{
  "model": "self-supervised image encoder",
  "dataset": "numbers of one to four digits printed on busy colour backdrops",
  "train_examples": 295000,
  "arch": "vgg",
  "activation": "leaky_relu",
  "kernel_size": 3,
  "widths": [96, 160, 288],
  "projector_out": 256,
  "init": "xavier_uniform",
  "optimizer": "adamw",
  "lr": 0.0032,
  "beta1": 0.8,
  "batch_size": 128,
  "lr_schedule": "cosine",
  "final_lr_fraction": 0.01
}
Rows from block 9 of a small self-supervised image encoder, named by matrix and row number. Each number is 500 + 50 x the weight over its row's rms, rounded and kept within 0 to 999. All counts start at 0. Numbers have three digits each.
After each channel's rows are labels from the 100 images, of 14976, where the channel reaches its highest value: "responds to" is what is common among them; "patch colour" is the nearest of a few named colours to the mean colour under the peak. Only what is clearly more common there than usual is listed. The data: numbers of one to four digits printed on busy colour backdrops. In brackets: how many of the 100, against the usual share in percent.
# conv: 3x3 conv (model.blocks.9.conv.weight, 160x160x3x3, each kernel summed), inputs 0-159

conv.52:461500483521482544422511415568485445533488499539410465559413364558565635478560520524560483569430547455495477402525567437544514513507449454462507563548516458450487523468499504450413531441530542544499472527436436385480507493487530535480550514465510466487442510442535459560519456460572551548552484498590516488554492428450476475487529536426423465435523548509414543442416580440454445557531468472547417537480436546480474384496467538488442475466568526477520553446477625475584526482466546
responds to: length: one (56 vs 24.6); black ink (52 vs 8.2); last digit: 6 (36 vs 10.1); first digit: 6 (34 vs 10.1)
patch colour: white (38 vs 10.8)

conv.155:513555481491458517540439550485471558540456498491500527420476653470430436369493410494472499370495370463421483606507458454383448557456513480521435431556483511466475480478517459502484570537409460499499526497485527569463450539440396447535429520535506491433493508449435503510518532501427465524521473547479519451403436570566507536490547507560492519511473472524456468509466445585449452521453493526416500523419481472499514528535479495467487479498571451561460429569467404437381450576521490
responds to: length: four (58 vs 25.2); white ink (55 vs 8.4); pink ink (29 vs 8.7)
patch colour: black (86 vs 15.7)

conv.57:517541465601466540395627460474453442505493473497411384530432464521534616442521539501584467553503517524445480445442565478492524453427464503515449525506458447503456595547528488481516535401533555552462472447368484503534553391553488503495543535471488542480492464483500413540529496474533517615535445496519479456533455449445458483529439457420457405449475575524357514512399505440467474492537510455540510527485414506504418448576487504454450512477498530521482502407534544544584515493439505
responds to: length: one (54 vs 24.6); black ink (51 vs 8.2); first digit: 6 (30 vs 10.1); first digit: 0 (28 vs 9.8)
patch colour: white (39 vs 10.8)

conv.119:488490469490493537453471369495558527508511500445548521496401374519477469503487550480541570517487471456590503442492462373542503473520427511484594547494480428405520491410431493416426478440515594491557518472515472352454449472469484531487440495551456419468474497488588545518525462455534468447554495504440425505528477479391523442476552481440492443459514475483503522381539455470414434534518445425489367496470584521509524441436535502468475477427495447419461561509435483483466535442496521
responds to: the digit 9 (62 vs 22.3); white ink (54 vs 8.4); length: two (51 vs 25.2); first digit: 9 (44 vs 9.7)
patch colour: black (64 vs 15.7)

conv.54:482504504513525402482555488530487399496428530563409462517497513434569538446480377511575376432476508473485354403503556490502480503564503455492449513516472516487532553536482543470498480524533437378402462528503468475495502459514518470425468411482503515562519430448442479499501535480445508515528521491570553517457569468581408433561431530463500415495470482477446533560502557427446470511522542522451530520485514560518428469555410535589557480451582497576497527403495599504470393512460572
responds to: black ink (81 vs 8.2); length: one (54 vs 24.6); first digit: 7 (27 vs 9.9)
patch colour: grey (54 vs 24.8)

conv.12:495528399438518464466455555474501490479554488501511456416562476471447413411529527473454489458511406496488434588511473546513453517474585479549452438361438456587420496400475484513541482428380480489461407457455480515567463453479499441513501501515418493452500526434425508401534472559445463469475487494445399516416335531413511568497541460509508481419492488513439457504514413543521449468449487478472561457475449437490453452483484456507463505495419497450512445530503392462447474500513438
responds to: length: four (68 vs 25.2); white ink (56 vs 8.4); pink ink (26 vs 8.7)
patch colour: black (90 vs 15.7)

conv.84:553577445535442469428547530485447495509436446465444453600511535508482531350551473484490513490469491515411416512423574467488494473420475573517393484526451465481407602506522457477482517429434444497477527461395560556520473473510449539536492454518405544511476480505482425564546495508470619592521480472514475418469424491527430535473517436487450433538457560610380450503404502516472434461402455480452497470481410561400495547518560491434509533500556523492528476545505525514480543491497521
responds to: on a plate (71 vs 40.3); the digit 0 (55 vs 22.6); black ink (35 vs 8.2)
patch colour: pink (46 vs 18.7)

conv.47:434507464441494502633463540454524487477445488505566467534489542430536476491375416485533445414523350480485518534487481464443478602490413444502464417475488464481476431451472498516484566669513516517414525499475449458438477496464493472522498488586581467459537621454452514528464465520561434522491490500540455500482461450477550442469574475492473510491366461491507414494495555518506492512499619491433500512484512453500465461480460462389443549442523439471509361492543460449457493472499438
responds to: black ink (49 vs 8.2)
patch colour: grey (64 vs 24.8)

conv.10:540461448519508481475501580441489421461504497519468478481478523443467448553482518499524416508513439492535445591435482496474497544546586540535482434469429559632441516493473563503581478403445493535437434510542546546552481429527479466454403481502423533556535535512474508364553524461527446513565528416394452529533410569482482569535494471562558512466441527490470444501528391406434507452469538547465599422534494429492402493531526509551510523506463476576449440392513428486451489581439499
responds to: length: one (86 vs 24.6); white ink (44 vs 8.4)
patch colour: black (87 vs 15.7)

conv.18:479452505511507533480564536434516503408503432542514492506509449475488538660445550394558486540516525486544573500376406493482543523528470487527450469459542493579511501557444503498518489478551530537490373517524467479507552489527492441513547488514519525502518557517531507510460512526558372532449496475482440500532478483485527474519511438531510460405484560427611430518504514435479627498548567490497509487460500378500545458511577426456394591431448574441534446472633472563582506500480395
responds to: length: one (52 vs 24.6); white ink (48 vs 8.4); first digit: 1 (26 vs 10.1)
patch colour: black (60 vs 15.7)

conv.120:535430418501506527455460522523536421512502552538492490525582587535469447570507539558509448538551440498565528654494539486523404573553592529391448487466475531541473472445518601468526506424400423518514469530517481445354419489491512550456428546431415475492539501449522469407603537548516528533621581504434499511543429535506522548510498532528506459449528475501490475487536428470465466516463508534516510461467440473462440509522527553586478530530517504533585496431518422493416522585550559
responds to: length: one (74 vs 24.6); white ink (51 vs 8.4); black ink (25 vs 8.2)
patch colour: black (67 vs 15.7)

conv.83:516475511488479487515488588495468426456430535428512452559527587512462445564478533573500411535508455481508534588466576509567443502472499513459490400526485501527486515490464590465482473489506457501462512501464491488416425485513551582478382508500445529504510461478507430388555553484537545446601511412434523507584498456527505546562451515517456453451476520522493357497423465403454475482533500509484548395513424462336439506546439554417460533461504495545532390430464462468452521608509497
responds to: black ink (83 vs 8.2); last digit: 1 (28 vs 9.9); last digit: 7 (25 vs 9.9)
patch colour: white (29 vs 10.8)

conv.53:442531446481425473568490553540445478455446490490523389586486504476567547397494467527493463465459493440390435518515587484472467493403486437482437456454457466458407507509504468514456535584522477551426483458350444493474464465470505515511531472549560493478497556461419379548469501532526566537486490462602479495485509424496517492484527499430371478449473494566324457500353586487493499474493559465477494508484423521494479448507432486457445559502514479443548430489524559461508517492504463
responds to: length: four (53 vs 25.2); black ink (30 vs 8.2)
patch colour: grey (54 vs 24.8)

conv.61:519518520543488403467515538534396461513466444393487479572486496487511513431534479537462444504490551538377407428579630571549475399449514489528554468536493514507406538512489469576478456486551421437462572488477527595453535497543567459512513459488426520436469429505425428444531494484465571423497447449478473473487539569450393511524405528550535543521508519543417477482445494518509435432531472513522507393582428486367422505518464491482477461585555502496524477450447527532505506537430537
responds to: on a plate (91 vs 40.3)
patch colour: grey (60 vs 24.8)

conv.25:513550532472518548432424347473520589500514475444474578521452447528442431495497544446473649526467526458537542476502419431512519478478428511529558563560535450395505506478431457451384501447493537479661517467521495426421499550460447529554473496534474407448471473521580558595521495488492496443494465555428469464501493548492524447478516470450534469481538467511521534469546472561446496534492423439478339530485541528504617492449493481469464462475518470441482563579445460465484573470494509
responds to: white ink (55 vs 8.4)
patch colour: black (45 vs 15.7)

conv.101:514483458480525471461481472530537505540494465424553538525445412513441455455496441494559523451513432508518451416583435391598489512498427560523610478516459400498443488413490495466453472496422524448497525481542512463469435489492554499486445434545403483437475513492522566498558459485496447397502438484441387504483459530424465453462585499541511499478500499478529467429551473481446370479431476466452430435546549480431469513441580454439462509359557473408512489585464424479426513426452524
responds to: the digit 9 (49 vs 22.3); white ink (41 vs 8.4); first digit: 9 (39 vs 9.7); last digit: 9 (34 vs 9.9)
patch colour: black (64 vs 15.7)

conv.21:427415435531506551452551447506536440514556481563407480472465343527552585563502564533516497570418524493594524411502521502467513536609499418467510556437511526585538477467506505509551485392577562561493445561513434456573538465538508500482526522436511517520429506423567513468445431460590478509491520492534505580544474454325507489510516507473494522463515512427517550415501533461552489536558473524557552520509491505542469361499473519518473457480489499479477568384471566540582506482470513
responds to: bold (92 vs 46.6); last digit: 6 (32 vs 10.1); black ink (29 vs 8.2); white ink (28 vs 8.4)
patch colour: pink (41 vs 18.7)

conv.81:473533456517474515529510567524497455461487569465524408570506540521523522450527518538456462546412497441475461540468578446486403491430498432449408479462445433427450549448499514394474546496491480578483526462368439437512407427491474589473476533494462514539455512385470418502468520505553592530536529483540493471558480425478526519495505498393399399437491528543369458481398541454435397473488501430524531484446408514442438433551452529463490523541498483549490450434486530470483536558521473
responds to: length: four (68 vs 25.2); black ink (59 vs 8.2); the digit 0 (48 vs 22.6)
patch colour: grey (67 vs 24.8)

conv.118:493504488516466490524476582415519462421403498466550471534534592499404438540465573471499463523510382428518511639450469471501440526466505489466444409475436516522452536550426497438515528507476484517491443491495490524426397436444485552476463518589504554482518506462488474478536570500507472474542454449416466452557415502581562522517476487567485438405419501542504412558482457429388498462494544518469506466445504464455460484547501490412418609429467504514520378467543415486461571578484439
responds to: black ink (53 vs 8.2)
patch colour: white (31 vs 10.8)

conv.94:535562548560507541454604492455472455475524544530523428470581498451518535468517492502497442540441568533475480498440474516534534489427500476539445502499504380477526625560509496461496501553555513524438517428446508510546520451581522437499591512526545518442470487487468477495476508573563484536460422520567556461509531510431475432552482429471506422533422575524470497505489583452536552529542540414525461529510451394511469466553529499452507587542453600494332433431591494620581452509535378
responds to: white ink (63 vs 8.4); length: four (58 vs 25.2)
patch colour: black (62 vs 15.7)

conv.156:449513492492481480560478535426503482441465488470554421533520518492496527440410530465532440480515444446439499566466499489505457516398416424503507440462454398513408491487461472472498538564551515520426465416432430466429497409480513498514528525572541512401515558454426459519496514524531458497487411491501415451515483440498575474518492445471463430403413519504456441522462535472470480454556567404483496512454468458502456431515429404364375590430480533450527379441570486492523524496476418
responds to: the digit 1 (52 vs 22.5); black ink (41 vs 8.2)
patch colour: pink (42 vs 18.7)

conv.48:531576450497481473471397445442480585492491411409501541520487524510391402354499537454409570464470472472463466579487472528498444501443511512555476485462493469508421525447494383512454508491465478441542492477496500506451480509481447523609453475547427479440469498463487538563480510514420542502427423514449407471414435548488525519423514411502531475448491499583476451488521449575517420473436400496436413484479501547460566500430483415422479516511478522414513484594483435469396536511478447
responds to: length: four (75 vs 25.2); white ink (39 vs 8.4)
patch colour: brown (52 vs 24.8)

conv.46:438545521461429476500533553412453500436450441528478454413474488425480524503485463407503453394493488438477495492412437488457507516467432441564425434486517426577521522563471423501512468475481483481420374455447464484512539486492482388530539444558548517481512505479444461505446498517479415512405454469500483485412500459529473489529466427479450432427446534493502452537428498477507592506496557436411520507456474428517533448525476395409430558377464528421505415462557511496535431458459384
responds to: white ink (64 vs 8.4)
patch colour: black (73 vs 15.7)

conv.37:525496553550480515466566512538437530487460471402469586494491481475416507557568464486434535549450582485485540435517512557510529371476517518538536463528547577428490564597439509547491412435595428480548482538572567594524484576531527465502565487457429562509462419577539525436507547457517507442467466437396521467516510567521429507541410557624573548482553521520587463471508407524478574484550466544506502395523494458357534520520554526470463500547480494483471475507473460547540519561527474
responds to: on a plate (79 vs 40.3); white ink (39 vs 8.4); first digit: 1 (27 vs 10.1); pink ink (25 vs 8.7)
patch colour: black (83 vs 15.7)

conv.80:453483411488482498511482473452530567481502446425560552487394443477455454489439505466462557439484394421542505493472454444424447519537441440552488469392465464538500482471477448486505464521475503466507488513565453486497452479468460497519405444542455499480458506430546602472427437468518433454465453463429397515484425556417503509391551450577564484447479493471585462413584440491474433498444453523417475460486593490481516444420550447459495521403468463372523494583491449500416516440442472
responds to: length: one (52 vs 24.6); the digit 9 (47 vs 22.3); first digit: 9 (36 vs 9.7); last digit: 9 (32 vs 9.9)
patch colour: black (67 vs 15.7)

conv.99:441594492454551468486445503482530507529513525442469481520516530579482500396558488519398475494443492480464406494448528470479407473428431432538417479492510415494480553423575493457465599493480410513501530438433447486535515424499468604554456492517481478509468448409443488540431461537481615531483491527544504456509451447493425500458458441408476463463476567601415457498460545503489388442448435422510487491518477592409472466472397501390492471479488513567442454438451521413456497486480468
responds to: length: four (59 vs 25.2); black ink (57 vs 8.2); the digit 0 (53 vs 22.6); the digit 6 (46 vs 22.9)
patch colour: pink (40 vs 18.7)

conv.33:465512521466459543526508454543470489538434488500509463552476556432521533469488360474580467372519447478452530502571398408441546520465413509485451496577514503440508472483504470558448549645434572481435575538458502504476433563491467413493565487559652465516530569504466466610489460510500430541501431517517519489431545491516507446453556555506436552609469490509497490476451555494484511589415563522436420560502470401568516520482490507462526512441593480449503446541529483446476459456512492
responds to: black ink (38 vs 8.2)
patch colour: grey (60 vs 24.8)

conv.22:502609481483567474453462489432530496537542499464471489504572492550410499413539514491429474501438504506468432555477474521528422499406485457580478454460512415554471597440579493515484561475489406481492440434467475529509565445525511546579542535527468493413460500451435508531445477585455558532408419543494480444500424514487463513454474377467535496442455612589469449502520506556566425423458461452555438483552459519453478485475456437382439562516440576526424415472547449484487480501470419
responds to: length: four (85 vs 25.2); the digit 8 (51 vs 23.3); the digit 0 (48 vs 22.6); the digit 6 (48 vs 22.9)
patch colour: grey (52 vs 24.8)

conv.51:453474363436456520468408478499501556497543427537490531510441445485436455493467541492461570468485432443564494524527502474433467583562536491506507491387481508615454447428487431516503457473395480471520397541504473492489469511455463470551411462521476463478460508480527542503459432480467493503432492501470399573425406505409512567376561465523498503424514472508520513443527443532536487539389422557450464486487499502543553465369515474522482469473492435373569542567458447455412505436500457
responds to: the digit 6 (52 vs 22.9); last digit: 6 (35 vs 10.1)
patch colour: black (34 vs 15.7)

conv.106:443490455405434481533454531588466514491473426456506479609367473499565507438507463500479540456431550468465452420547556438551479487489462493442535520525521476469449448432423467523387515566500483488512535518451476438437441557451555523530491404558523449492477521473508438558523475447534584442514497456547474523463565421503488531461518543429401516524529468573399499443424543473487453516487503488436457492514469575445540487462427518505487514493566457381625541553430600385478576499468552
responds to: black ink (74 vs 8.2); bold (74 vs 46.6)
patch colour: grey (51 vs 24.8)

conv.103:494518477508519496493516563433508459442479525426528453515522560493451471521481550526533427541488423487556480583468474510564446515505478466521538393450463473578491532474486538505540486484468509520451463478483461503511491413521546530488446520526437532483518508442478489396513543508550492486543507419435475519584401464488510560562433469484477473386425574524484390523476457409471461454512555463498567389579485440385432444564427464387441554409442525522506345388516437487490541574441435
responds to: bold (77 vs 46.6); black ink (58 vs 8.2)
patch colour: white (43 vs 10.8)

conv.67:435487497443500383486472532509473427489479435469464418516501473459539540389465473475526405448484519459449333435518548513521464438495465427492517497487426488567444481472475471526510458484516429412398415483446439495474519409495547456464477430506464503524494436440407438486498483484459502440480507473517464545451542434506436508536383500433433484463490494491367507546431525443489443446502487488487559486531483528491407440502357455519498488401526507477551507398470575457491443456411537
responds to: the digit 1 (70 vs 22.5); first digit: 1 (60 vs 10.1); black ink (55 vs 8.2); last digit: 1 (37 vs 9.9)
patch colour: pink (47 vs 18.7); white (29 vs 10.8)

conv.69:500495476488496516552519459553530512518449535417608473529469500406540480417493381470523517391477452492483526468571409416472504480511458502458469522527426440363499495428415480501489509620437582466485607492493484445516367551486496447439503449575526483554485532421518519532499473496530449436525505514489446486453515540446520446458543520504476472586493426492495497452536522442339386555423520477419475530460553463549535491484549489548577496436542476444517500590484490521414480448529516
responds to: length: two (53 vs 25.2); white ink (36 vs 8.4); first digit: 9 (35 vs 9.7); black ink (28 vs 8.2)
patch colour: black (48 vs 15.7)

conv.2:461498539505539457525504507418508519416532508321558495467432464483521514532447586500545489560459536443555478529461487505554463376513475400526613480437472486483517505479401558487527465483584520510510475482560449462522478480505552519478419514522436503505486446465481532418469508442564467433522493428422459514612564492451501509510370481493512474416468519489514488455525474390414457439595520476534552416547563501465507412512413462484515530498434485478410466406474530480516533531369516
responds to: bold (84 vs 46.6); on a plate (68 vs 40.3); the digit 1 (55 vs 22.5); black ink (54 vs 8.2)
patch colour: pink (43 vs 18.7); white (39 vs 10.8)

conv.149:494508400472465469471454548440494471456473452478492462414508570469391442466514537434487459472533389497503444615487457543488457500462541476505462403433421495570422478454475457494520469411418474497455420466453498534479491413472491444499490494515430512487521487459467470426500532496448427493471500448395409498451362502518501564557478463503472477441479507498431405581458362513449454429491512474465547437459461424448437495534467440446432539428431507498511420467504416470470475535434416
responds to: length: one (89 vs 24.6); white ink (36 vs 8.4)
patch colour: black (62 vs 15.7)

conv.112:520537477622459557452617481545469435525454541508469417564437490516558585460549477575603467535517486534441469501483602471464527482470517498501436526547458501434478599520561529460521559479506587569462542499411480462458521457552454525445547546477498536469515543470517417568548478474568517638604486486558552485543466509452497409514529535493473415466474553497380528494399550424432472567509552493528491553470441509517428437571556584517443511472592524527458492427537529575538512494516529
responds to: length: one (58 vs 24.6); black ink (56 vs 8.2); first digit: 0 (28 vs 9.8); first digit: 6 (27 vs 10.1)
patch colour: pink (39 vs 18.7); white (36 vs 10.8)

conv.45:550515542490516532463481462510508487591485483515532505637559454547501494522498528505587536542584529555476559460526531464623598525467494630503550524623523472452434520469540542458436505501485534479529534488500517456344518533515535496536523533494458464421548536562546480584738483559506522531579443540469496453506510545484538436497564503515519465489495493528481510476520495570546523544500497502505397511543449488488514522483543513531456513501605532421592513580518464508535607477534581
responds to: white ink (61 vs 8.4)
patch colour: black (40 vs 15.7)

conv.75:553496531528549537510558497462550507537488545479549542501504514485460432527448419490448516471459456461517566436429411332474529513521431562524505505547504495468536529537482508460487488521428537459517551516578553516508403547504471499478379494553505526471451499527550577481544522517517469378487458526442510492504459612500514458451572461620585484529472455498610481424594467534483544554379473544463467500497563442478526541468638473462497476441498393488460483597423414529411485490555497
responds to: length: one (60 vs 24.6); white ink (52 vs 8.4); last digit: 9 (30 vs 9.9); first digit: 9 (28 vs 9.7)
patch colour: black (68 vs 15.7)

conv.100:530497480495500546409463329489532520503521460489457537501397398533472484517522536459541579536467506438586503415466450366525515463534438535479553585533524476412544489449441469407399498406500573499577483512530495351459483494456452531501469482513473412492475480510620537569533475437515487491536479510467472484517473490472489443458527491449512441481528485491502541392529471479429468550489428460484353520441545544496537490440518509472470451448517454444460620501427508460513533457465549
responds to: length: two (61 vs 25.2); white ink (38 vs 8.4); first digit: 9 (32 vs 9.7); last digit: 6 (30 vs 10.1)
patch colour: black (36 vs 15.7)

conv.35:517514463459521470483413486515526526553518467520478550541557523500435369464481460529434498422500427519514526549525553500525462602523503541548478436471524461574462470472532488524448485526371422431490415520508505523443447551478494488570452454508438461396477535490457566506528502559427525464438477545506459519399436590505521519470554485535530509401492451522545470535550500625581502488406460526445401459526488503487558521448526446483447524452504472427594440657493387476386476477523460
responds to: length: four (56 vs 25.2); white ink (40 vs 8.4); pink ink (26 vs 8.7)
patch colour: black (53 vs 15.7)

conv.59:493549526529526500544525505382544490462481545489562449508559519474514510416442432428490453447458437480444506516397415411435486519435419465520356482519450415442492548490489484416506572588525532526458552425473479490470442466490425488482495498549536511458477544419449503521469506568527465539461412534566471398489486522452517386481520396518498409492381501499489468484519596478465465502480561453441465545426519464522463464529528419418481582466500537515415401496575458549456466487537437
responds to: on a plate (95 vs 40.3)
patch colour: brown (53 vs 24.8)

conv.44:524499524511409460508465504518442445464381488438510417597453586461523497458497477509555455494564475492378478546500571481513536443371504554444492446576448528425409498534455485495432518530509521511435545456430543511362441482454497537480501471521511491472578514553473350576569550468502542528568440417504496455513543503609521493532499534502452483505462457550386447561376527461424512463522535501467427481484410543463469560506477520470460569497566484478566435505504530458510561532486533
responds to: black ink (64 vs 8.2); length: four (62 vs 25.2)
patch colour: white (37 vs 10.8)

conv.143:564511466555479518437478345462514543436510450448507527502365386499492485497510580433521591552453509437589502473433462411504515446527473518490546556491491481402516511473387444400442488411579588513571489486540507342450479478467443536501467478509471422510481474504581533558501510429520497485518505484451429469530477527415516459484496460466536419468513488500509523396542471481423474503531439448486364485455559554502549461447557478482495498493484471430441585511447515523505551492452530
responds to: length: two (55 vs 25.2); the digit 9 (52 vs 22.3); white ink (39 vs 8.4); first digit: 9 (36 vs 9.7)
patch colour: black (40 vs 15.7)

conv.71:534528524527570506528516486419553536523507524441556559486455428483504461485437418483453531432452427462503522408430379389462498510527422523568500490506496457508534546495493503476497499554481518456505540496602506485529448519511477516508379444568498514468448503483529610498487460512527462392453442513484485495504467626414483463425540444607619498505431495498603481409615519530514465520418481522423470499528608489487519479447574455430519509400483455477449464588481457523400486445490484
responds to: length: one (54 vs 24.6); white ink (38 vs 8.4); first digit: 9 (30 vs 9.7); last digit: 9 (30 vs 9.9)
patch colour: black (63 vs 15.7)

conv.13:429535384457540482508515583483525482482566499508500442446550424499513499476527529498446468499473439482508443538501518560501425528491512398567452460300462430626459518421511502536551507476465466531436400473457429512615531397537533495533552502524480508458480517403433508431463430562512512503451485497524433542487396480362503542498509461476502500405477555547478467485507501500566448459513501479502570483533460462511440396485459479500470542478403564434493425460553477508502474456463410
responds to: length: four (58 vs 25.2); white ink (36 vs 8.4)
patch colour: black (53 vs 15.7)

conv.125:464445521504506550424493423528507428541492478557471443574579410557557588565502541522602464553548527523470561490460573466513569509461449510457450530549515419490468506496557544447442535489468549541467436481449433446369538464476502496473554535454499472392506557495507475572557438560552495605525459539577511449527477440471518439485526480478460419393476494454503511523473582464505562565472533456522400550464438483518478414472533500516381545421566565455558472472597526528603518432535505
responds to: bold (79 vs 46.6); white ink (55 vs 8.4)
patch colour: grey (53 vs 24.8)